{
  "encoder_arch": "efficientnet",
  "model": "audio captioner",
  "dataset": "single notes of 20 synthesised instruments",
  "train_examples": 78125,
  "noise_aug": 0.002,
  "n_mels": 64,
  "hop_length": 160,
  "input": "log_mel",
  "spec_augment": true,
  "win_length": 512,
  "tokenizer": "char",
  "vocab_size": 38,
  "encoder_norm": "batchnorm",
  "encoder_activation": "relu6",
  "encoder_channel_attention": "se",
  "encoder_drop_path": 0.2,
  "encoder_depths": [1, 1, 4, 1],
  "encoder_kernel_size": 5,
  "encoder_stem": "deep",
  "encoder_expansion": 4,
  "encoder_widths": [16, 32, 64, 128],
  "fusion": "prefix",
  "label_smoothing": 0.05,
  "decoder_width": 128,
  "decoder_layers": 6,
  "decoder_norm": "rmsnorm",
  "decoder_norm_position": "pre",
  "decoder_activation": "swiglu",
  "decoder_mlp_ratio": 2,
  "decoder_head_dim": 32,
  "decoder_fused_qkv": true,
  "decoder_bias": "qkv",
  "decoder_qk_norm": false,
  "decoder_parallel_block": false,
  "decoder_inner_norm": false,
  "decoder_positions": "learned",
  "decoder_prefix_bidirectional": false,
  "decoder_connector": "linear",
  "decoder_tie_embeddings": false,
  "init": "torch_default",
  "residual_init": "none",
  "optimizer": "soap",
  "beta2": 0.95,
  "learning_rate": 0.0021,
  "beta1": 0.9,
  "shampoo_beta": 0.95,
  "eps": 1e-08,
  "precondition_frequency": 20,
  "max_precond_dim": 1024,
  "one_sided": false,
  "adamw_lr_other_params": 0.0024,
  "max_grad_norm": 3.0,
  "gradient_noise": 0.1,
  "max_steps": 3500,
  "batch_size": 192,
  "epochs": 8.6,
  "lr_schedule": "wsd",
  "decay_fraction": 0.3,
  "final_lr_fraction": 0,
  "warmup_steps": 170,
  "weight_decay": 0.2,
  "adamw_weight_decay_other_params": 0.01
}
Rows from block 3 of the audio encoder of a small audio captioner, named by matrix and row number. Rows with one number belong to one channel. Each number is 128 + 32 x the weight over its row's rms, rounded and kept within 0 to 255. All counts start at 0. Numbers have three digits each.
After each channel's rows are labels from the 100 clips, of 14976, where the channel reaches its highest value: "responds to" is what is common among them. Only what is clearly more common there than usual is listed. The data: single notes of 20 synthesised instruments. In brackets: how many of the 100.
# convs0: expand pointwise conv (encoder.blocks.3.convs.0.weight, 256x64x1x1), inputs 0-63
# convs1: depthwise 5x5 conv (encoder.blocks.3.convs.1.weight, 256x1x5x5, trained with AdamW), a 5x5 kernel
# convs2: project pointwise conv (encoder.blocks.3.convs.2.weight, 64x256x1x1, transposed), outputs 0-63

convs0.84:113158107133088121155158123106111131189159129142093138163155176139184144152191121110127097162171183176118180111168169175152162139131080171094129103084108141151164097173128123112138086182097084
convs1.84:091130123116148121072074084174108066089081111106116148076122132156118112108
convs2.84:174134130087085144174217125168134126132154087095150076123108113080107117190071122139099155146129087102099145113120201152160132112161110126141153132192137089153155164140143087105149114086142171
responds to: short note (67)

convs0.2:155129109161117161137118111155084146199075114131128125197084156128182076205132072091098123171134155100136108147160133142128140124141126061092191148158124099160179138129147100128127142092091101
convs1.2:168168075095155129132118153157105134166087172152082171111151078140125079116
convs2.2:108152161142056135110058068160140141168100096118143110195126120166115133172130134150174100113082163146144113148116110126112083120135052097092165098174133104106113162151138118141170183177159101
responds to: clipping (38); text has "clipped" (38)

convs0.67:090080092117171104131144155135119118121203165124162083152139140151130138093152058124143066133149119154079154087103163121152084160051142162148101127071108119184107066123133119085109149130149130
convs1.67:106139168122104122191129128100113173144071133082166133070088168113163104134
convs2.67:096187130123120131115088160143096127147091190126125106153147075159107092133111138122189148119101074140115156051168125113177134089101106100124132130111085073206099157142171110093087122087111097
responds to: decaying tone (88); marimba-like (65)

convs0.66:175149147128135152170172070129095137120191148077077103167122150080179104153124091131111120113174109088152127106057213127111096104112132125146080121099164147177144135114099126119127130151086080
convs1.66:092118052122138174111093140142123085080105099157130109100150185132123075140
convs2.66:124171165127120123194074156178134127140106164131196141169101108087102188133154107134135123098137098143089165140081129135121155092133154106158157140169129118106118166099110163127161139071080226
responds to: decaying tone (97); marimba-like (31)

convs0.47:127111139185134166074160122104139105148085101149108158147180116141168050167079121139137126189134108097160109113108094068110171137121106127084143137128175083180118157137118104210112160113139090
convs1.47:144144123145133135080130111113143090054090164116097049133144145078168122130
convs2.47:229176136144093121068129168131137157147166072122087120115136156031107132150175159113150106075149133163096064138119121121154108132119129150144125147138132087150123101126103118121089069153134163
responds to: short note (61); white noise (35)

convs0.105:109142111072152141100112137107155140107122136138207160189145115069085104110070160153147136180127101194116143127187140114153132104144127136154104158158144051141100113136170155171169088172129158
convs1.105:162172173126124146187161166165085160148108089142122170150162144100090121091
convs2.105:167093073144121112092059146142131137118098088151151127126099206153146099178081095123116135096083105105031129153151180136127098141126098169162153133162092106079180151140108169125115119131115127
responds to: octave 2 (40)

convs0.124:150145128162175092103115122163086116103173106043089069153142158138173123114169107090172106136131113196149082126134194121107156162124157125121120126138092159111165169134186146072170128156129117
convs1.124:148135133160142143121128133170087125144157084163153178171173163176181164163
convs2.124:106111154148051099159158109178180107118065127115116153169148131150112102163081208118088084163142167130097143140141114109132076139092181134098153161128108110147092115161168120145135096102132199
responds to: reverberation (66); text has "room" (66); text has "reverberant" (66); octave 6 (33)

convs0.110:149108123167133097123133083084200124158112152141143145159139144131136091145129074118114158124144121065160148150142086126134163177077104195148114080217131190105109100131157102137119177078154110
convs1.110:077081142140146075076118123141171159157103153162184092111088135146104136099
convs2.110:127142111188170175112106142089154120093123189161161106125155091185171146112101075155131158128080119101125141098124180123108178150141139117151045116147075146069113096110105173161142137121156085
responds to: octave 2 (47)

convs0.29:091151154127128176137131202125155146137142153087092161133111137158175140134195138122176143109100105115138121108084112148118146164125201130122140086149139117121162094168227159155087140133138207
convs1.29:107130112074159157189194147134089118138095110129190146160119156115115169105
convs2.29:161122053141168110113154116138080124141177137110144096157094100121088123187114181134127139181077193158127097123138112166052111098154104103079102110172126138128149136170062147105153115155104156
responds to: octave 5 (59); A# (25)

convs0.31:084100121161093127144110123141117068088118123126095113117216129157105122139089167188137098094160121136072140115121178141106117152221099126135074098146146122151152072169099140067150153129119112
convs1.31:109108078132153164204195099152133148156130136144128114186164137084138113125
convs2.31:173210123113113108160147217168156216118088130123122108167144121128110169168138121143101077116160112144074146097168126137118157166080170124121138103105093195121087127140132136134126147154144157
responds to: C (49); octave 6 (38); note: C6 (29)

convs0.87:167132101175124128146117151183106150138155132095102068142084070140132123118087150129171172170057133139139085147156111136125186088121162126127108183115087103086138088160111090102132156216126115
convs1.87:153170147085138114120144098098172172157139103141178084135096159157103084072
convs2.87:114143136136079089126162054179099174113126099140131154157137107126101096118107132090149063187114170076120102138164142087117169111132079126088096182103097143174118197170181123127142123100102121
responds to: reverberation (85); text has "room" (85); text has "reverberant" (85); short note (62)

convs0.139:139104131117104096143139123150084174088104166134123150130157124186120130089171199103126038114155097181125177117164130148127095101134110085153141207081098140131176111152111100120170178110124100
convs1.139:093103156177157141096169168101144137147180098104185189150140111142130161152
convs2.139:151144106156127145138193152143130094125104128106123123152105129118168123122119141113112141094062088113097160086062074147109125092127118113091130103098150044098118166112093098156119040127150046
responds to: octave 6 (39)

convs0.242:100088104135124112145129167096116129090139176137062121094132118123178174208123059180136101096080124068092162149143140147104143123112117100103159123122120187146131149160126169041114129095128146
convs1.242:178093087155147163073067102142169160102117156095110118140162142127154162096
convs2.242:162146115114116110164167139135173133160152091094153121102190152139170124135122175181076162099131106139152117133088109130098130111138194120182175108129156117135134045164115157128172107184057090
responds to: decaying tone (83)

convs0.108:152125133096081085097159113170154138139145115126105122161107141145139200131145133139068142156168182155145133177086153122103129119110158116085061149183098099124098075123140105130151100213122060
convs1.108:076117071169141124070127148151092111084180113103111137183117114081148123137
convs2.108:174055102160185089098171168115128105082187122094124104110081127125129132127100111117179097212096060128112155132133121102162132099083127169154080166156148080117128103126163143141127112107122153
responds to: reverberation (72); text has "room" (72); text has "reverberant" (72); organ-like (25)

convs0.136:160156131156098086151093201095150119106110139155174134108103079109174125128093113106154180134195146121140164120165096199117142112166127093131166135171143138092138159172092147171161119085194146
convs1.136:122087172148129156179113085112107089108191122146101088189109095144120093119
convs2.136:120075077172145131111138113151134148120148115162119107114157146187137114118121128130114060128172192173173095117143038132126125127135124190109134134145108148135143046143123105114166215099121158
responds to: vibraphone-like (34); octave 6 (32)

convs0.250:109105129162122103172135072153129190161133142131196124135129123176143088138118051167125121140139085121179154143117127091166119154108146149155094066147047102093096103139180173102120130138105179
convs1.250:134109092146132105141089083130118102178153110059127152147159153083130181183
convs2.250:093079130144120102090116136146079074138153154143089163148094147117118131043124181097115104074155087117105157125073056114173118132133135096123149130156189150138081138124137082089147177133178127
responds to: plucked string-like (42); bowed string-like (30)

convs0.126:146126121174145207123123139152124165086159141166162134123112119081063135140135122127117156168103091117135178116138121083158197152141153149144120126101113122208059158172097090148177172132111085
convs1.126:136090092121170131149095094173113118066095192141159106134175110097088136127
convs2.126:149077155147119142142142147194150170150093142091156149155115142108182083112118150132135115132137128144170106165135133121064089171178046147160124140128130193132169079128150176077128068139145086
responds to: clipping (25); text has "clipped" (25)

convs0.21:056126153118111173065109164157128138138169130148075117156055170106127128176145083178155097158140126140108121119085162123153089131147141100147161085103181177110154118194151104150126111174111091
convs1.21:070084152102121110145175113146121154177081100099134126074118150073144141087
convs2.21:080119151194109129108086146140132147106108201133176111140097161136134146098045130144147100093162132195144125163101157133149095093128043141181110153140146166134148124142167189144096137117152105
responds to: decaying tone (94); text has "noise" (40); plucked string-like (27)

convs0.132:150135122145139094114154143102156134150079178136144174123130152139163128059180179123133123157069144136167160144129102130125055075105118097121128103090146090128144211176133099129174185151084163
convs1.132:080075084119110161111106144142111075141072167120162160137083121163142173119
convs2.132:134128142127122205149167112090094147106202103128110085164186118134113149121134123139093156071134087126209101135177141098148137160162106114135157139121178151166132112113137180158097187123089182
responds to: octave 6 (51); slow attack (46); string section-like (25)

convs0.147:109135132113126124126222078154157144146138210175130148122108134104168088172165121140105152128127144088157107101177134072119060084152137126115100113154173184100115151093065119129126141125162092
convs1.147:085078142180175109088107169106107112092166170143142104096125154138174157104
convs2.147:100098163103144133131083125164125122192119056119165064119200081117125092102148160169160123102141080076146119115123109104176166129163141162117155065125077156147092126122157145144115130154104070
responds to: text has "noise" (52); clipping (32); text has "clipped" (32); bowed string-like (26)

convs0.120:147105195140085079112111162130111125076133127148163102119162093087103137069082137080142099059127137131169122119119136198107152167178114126141141072107140194166107172168115139157169141157118112
convs1.120:122146109159122141173143129116071098112062095155153083075083154159114125090
convs2.120:155142105118078111108078088115139156115088134162134175108126175140148129070150071131108093179157145094124134105174094070113140124145083103135095174153070171072172120159113093140200126103147135
responds to: C (32); note: C4 (28)

convs0.92:147130131137085129150079156083081101086147144093166077164117129130131132104179121119165143077141124179122086168175119130140186144124099132171045188152109168155127079194135124134154112164146120
convs1.92:061069144168171121149143150118131154166084080115130069143108155153137117108
convs2.92:090118137156082124173183125139158059079157208124076109161160126174153156116154124113143124085138081115112120073124130100127122124102143147116047102141183130136151105118078147103142149190109103
responds to: electric piano-like (26)

convs0.71:130168103083160105153107128196096126110168117128084171144159127128215142173111149130147167155151142120107179132124118158121155120164047129123132128115099138155193204109158133135160109190132101
convs1.71:091097139068113161080141088083163136104135141137098164193153101110156125162
convs2.71:090113126159146077067120108102126164072110146141152130081115117064157142111073107083092147189111131101150113095158141081156140092119173154162160154066078112124127137146147135129106106067194114
responds to: mains hum (54); octave 2 (39)

convs0.8:126164146122135092162161086159152165127208086158124122164175144077145110152144144062146105100142134180144163150123128131161119167138129125154135178134138139093108141015161114064112129131159140
convs1.8:093144099089142137141130109070115164105144151166160084082105096081091107075
convs2.8:109146197112161111109137093165070073121091198155139167124141153170185135150167164179124111189105075111115124154134188111109124177154085123163166125098156176143122113092135151102110134131125105
responds to: octave 2 (31); organ-like (28)

convs0.140:131123090137155124136149138166144116141156186154092186155158109139161114152118152091112126039154136128109158179109156104111091123141091151117158160097149108116184121187157196209158160107168136
convs1.140:163175117154143127044080157136116152065155141087120143131118143103093150103
convs2.140:088162133114115134106077164117095084114148105069078085135163142165139065143140086176117135129102166105150136161172074185154151107155112154080109117130098142139066152185123130117091103190150110
responds to: sine tone (31)

convs0.151:112107130158125174076125097180127150123120211118097104106131130127167182120141178132170156108039109163148162116183099147170121127123172130109093133140138139144175083140167157179133065126159125
convs1.151:144090115137109151166182092117162189113119125132082083128092146187149161161
convs2.151:091072137081111167137148055075094135142125135088158093079091135136125160154162139113154167101102130051083150115139118183128136115180113105067076140110094147139152125171113157127156155165158160
responds to: B (28)

convs0.173:068178228146154116099126095151119162132114109153072090147152090131162106108113131157114158164122108110116118160141171152102085117133115116127088100124069163151117118177186149059151140186128145
convs1.173:168094153126117120178135097125190127115077073175147160090110138162101165119
convs2.173:139191065108139068152108082129101116137124155094111146138117068129132136149185154118146131099127151133102085151106112176157162111110099096081171170086160125158095095149142121100140124134029075
responds to: short note (79); organ-like (25)

convs0.179:118103148145058203110101134192125108072192099163152115103137170125139175120165127075126098187117151124099153095114141067170112142115101117150133138183099144163118123109101140160135114150187166
convs1.179:156157081105177117172155098159096094125151160072081099165112094139104130156
convs2.179:097157093062138067083156122114134022164079118119101087135146126131112130128150141089094114088144192164133131113072123105092133092132128091111132105127140168123069143085067122164131135097138111
responds to: decaying tone (66)

convs0.24:045170082129148123123166100139162095145146136125174165158118137154140112140214151160157075146126143111168148132158078156130180128157092117158117133073173148107128121114093104166084168178140174
convs1.24:110165110137105142140197150128118206156103135177180161139155150142132096160
convs2.24:135093116141101109099093139094137142103059153140165132139123140131207143124206165139184103150156124135124153121106099185096176142135106129060097175082148111126121203142175116150072106127132130
responds to: quiet level (68); slow attack (45); organ-like (42)

convs0.32:119136125084162189158137131175173122154139147063191110120161111167156116142122087125079096162233148093142131101160119147158088150173138125116091098133115140090118157110129144164160134101062132
convs1.32:094086112116121079154170138083080138201136139067120115119138156099109106102
convs2.32:131093156119121145147108139077095132132112141061185164187100152096124170139132131121073204225114136121162135081121173106105144092121120144113081139212137136108111133136110148138167111113109147
responds to: short note (69); oboe-like (27)

convs0.113:180109183134152148201049116115120130072153187139152126135161120134119097100124141159140145097106155111197161104178105131102102149139083138157096115174115157086120162119093131138151107165050130
convs1.113:148137135131098117145195159160147186152127079137147078056114102142113125161
convs2.113:142160148082122135152087089113118122064099172075140103185198118138114117104090082081089084106116110137156188108132079132124149166131114119121091085199128145124140133139134117092178093108068141
responds to: octave 3 (44); text has "string" (41)

convs0.174:150133102154121079139111168114165091145062174149125094174116170158121119134173119138173136203096134098143101116092130104147103156132130073160066107175140138075098131140098117163158196171097162
convs1.174:161141102126118136074108063069101144166078092132175175108153112115130122111
convs2.174:049167119111132079097127118154139113138131168178136133116111161104145129148143126153142102113164137113163118102122158152096144140130162116142132185141089134120172184182194082216176087063145118
responds to: text has "noise" (37); rumble (34); octave 2 (32); clipping (31)

convs0.61:158145188100070135141122126068165116160064140115099106211131169105150167130067127089175134111099122126138107124166112089074142159086127122150128150157137172134140069131137133127144117178068157
convs1.61:117126136074154118163099088113104176092108151109158180059112081155138110106
convs2.61:124084153103178131096158135074138120192066143199164088120113123072077156140139117134093100139134088107101125135116093170101134070117155170129158157134048169109176152129120092124157134150101124
responds to: short note (62); text has "noise" (48); pitch class: A (26); saxophone-like (25)

convs0.163:103087161167113118144046111188144156098130113131143127113092136159158112142162104139074117148121170135129168127102095124137103123145081118085068050158133116146145135112127119082233146133128082
convs1.163:119140093163092115102072129153107153079172113093135114189170101116160081146
convs2.163:124088142156152138081157099101126176138106124172022112146143106148129145113171141156137081119138071076094120127100062092109140074139140106145157129101147154139111179136066158140149152176082124
responds to: marimba-like (36); vibraphone-like (32)

convs0.166:151144098164159114169162104125156134132070145190139164086152149125133113153172106184143124140077152130110129121136143112123137150077084208187130072147182165079173185114157137124096085121113129
convs1.166:161169094087140145131082103077086080107117097098093175164154112128159160129
convs2.166:151142152130131118167131097221109180136179109120133148142123162131140127145129167077128100093125132136128158129140140101075222161131148123181121147186099069069148158065116122125149127152178120
responds to: mains hum (74); clipping (29); text has "clipped" (29)

convs0.75:163127155089193141112085132109114120154145136132134164146149122135081129132156118099082110119151086140176107135129115153183180174126137138174128061073131162108172202109113181100165101150060160
convs1.75:200186116103095169097122099132169113101172083130121112100142180122123100143
convs2.75:144084115077134152142093114129140145132089110194070149089117207154149108164147120135119104115107078108149125193113082098056125192113123127168067085137154104065120119121129134125144112132091107
responds to: bowed string-like (27)